config.yaml
tokenizer: "word"
text_encoder_norm: "rmsnorm"
text_encoder_mlp_ratio: 3
text_encoder_parallel_block: false
text_encoder_positions: "learned"
batch_size: 256
epochs: 11.0
final_lr_fraction: 0
warmup_steps: 210
adamw_weight_decay_other_params: 0.01
Rows from block 3 of the image encoder of a small contrastive image-text model, named by matrix and row number. Rows with one number belong to one channel. Each number is 128 + 32 x the weight over its row's rms, rounded and kept within 0 to 255. All counts start at 0. Numbers have three digits each. After the name is the row's rms in percent of the matrix's.
Before each channel's rows are labels from the 100 images, of 14848, where the channel reaches its highest value: "strongest on" is what is common among them. Only what is clearly more common there than usual is listed. The data: made-up ball-and-stick molecule models. In brackets: how many of the 100.
# r30: branch 2 reduce pointwise conv (encoder.blocks.3.r3.0.weight, 48x96x1x1), inputs 0-95
# b30: branch 2 3x3 conv (encoder.blocks.3.b3.0.weight, 72x48x3x3, transposed, each kernel summed), outputs 0-71

strongest on: dark backdrop (94)
r30.44 095:096196142157103102150182139115175107117132133143126215122124155181114111147142160123141173127148108187154111109107183165143111069134185112132187181121129171157149121127146127133147095209186171172156125122128145185092141142111164136128173109200080151152118078114120106149125091148152116127
b30.44 114:073124110122127156109089143078110138074105157110133153109078130167135191085132131056168088118139184136092126051134104129089100086146069119114128110161137110114119092137175147114116101131136111071131119106080061073121

strongest on: balls and sticks (77)
r30.29 093:109109078200154111100100127127125171080080138158119076115053107062126066159080141063147089105157118133136092151150118106114121138168120120098117127141114125123157142104131099147137163098114133117091188129129105130126115113202168119126121168076106195134103143176129092174212116149166087126
b30.29 098:072130086082147123172126124042181157120105118152104138151136102121166076133075150216093177130145156102086134190143150151126147132106129136095149097081145130127087085172115137120179122067098178119136114135138130147108

strongest on: balls and sticks (69); balls: four (28)
r30.22 099:074133159121097114141118132079131107116083162134097115113062121133121168132103142189134096181161110139138118113144101131182126115135117118148141129060122147129123144147148107125088096061109104105181128051164128052162103137107126144108064076128098082077199156152123175134145186101110131194
b30.22 095:092163119193103106114143121143160122136086127077169130116056101109123154131083148176140151128123095118175094101124165129084094106113115125116150069156127128091096128112072055106120181154100110121155175074178075085144

strongest on: yellow ball (100); balls and sticks (71)
r30.39 103:147143135125128150110129115113128111146163156135094120115100114135114159153104162051108082098126136097133125148084130128117091118138082074089099175115108123128177133151122079147080123076082212190096113170113084189172172076074142180077128136084083152141182130137137178115143149129161154175
b30.39 107:100196093093094161127136084116126057085108095133160131149121093167115119142135138176111158143101070093158152112128093121128115158091153099137094050105132079159111131074108137092143095103092103110110082174194096103161

strongest on: dark backdrop (85); balls and sticks (67)
r30.20 096:097153195095094135137110175107113137138123112124145140119094117158126141137162116114124134119130124114132134156175161120126126114159135123168154139053098186129131197144163101117115222116146141149105178105255187145093154133140115094139084140180165093105148103135121167131165123153150106109
b30.20 113:121057111104142051115098113077098122096079130128111188096131132161101064152099116096068119163140110106109128152093108094136124133161088099120107165098135144123131126119124088107170142063082113051125118121128077107066

strongest on: balls and sticks (89)
r30.15 100:110118115100132135091122115127154181119144129175107128117115139177127108081067131113131145155127155132140121161121168115143102182123110162109096109129126104188105127104155139114130085121044061106109111090094077119192137136114106103225056110094131239109153165109078154108133120097115133124
b30.15 109:137074208141062201142144110135082118140188145117143099113082093143127143129155121077136126093155069138178140145144106121081144105099136117101153073129173114133099137093072153098086111100111121112102119172189120173112

strongest on: dark backdrop (99); space-filling (93)
r30.18 100:170126169071138152087170112150138108120147106178131120081122102108123117131171124120143114138158126123115144142125133189112124188110140105129102123151098160097108145127133119137150164108169160103108165121180022162128096093044145239041101082140131121113171123161113176118126109135108125133
b30.18 099:187126109155102179148116101154136117106098112111068120121110125143094098124191122128112089199144075144108145163120107094159083114069105120119127090110089140096115116050075102143104142160107098092166146190109059148146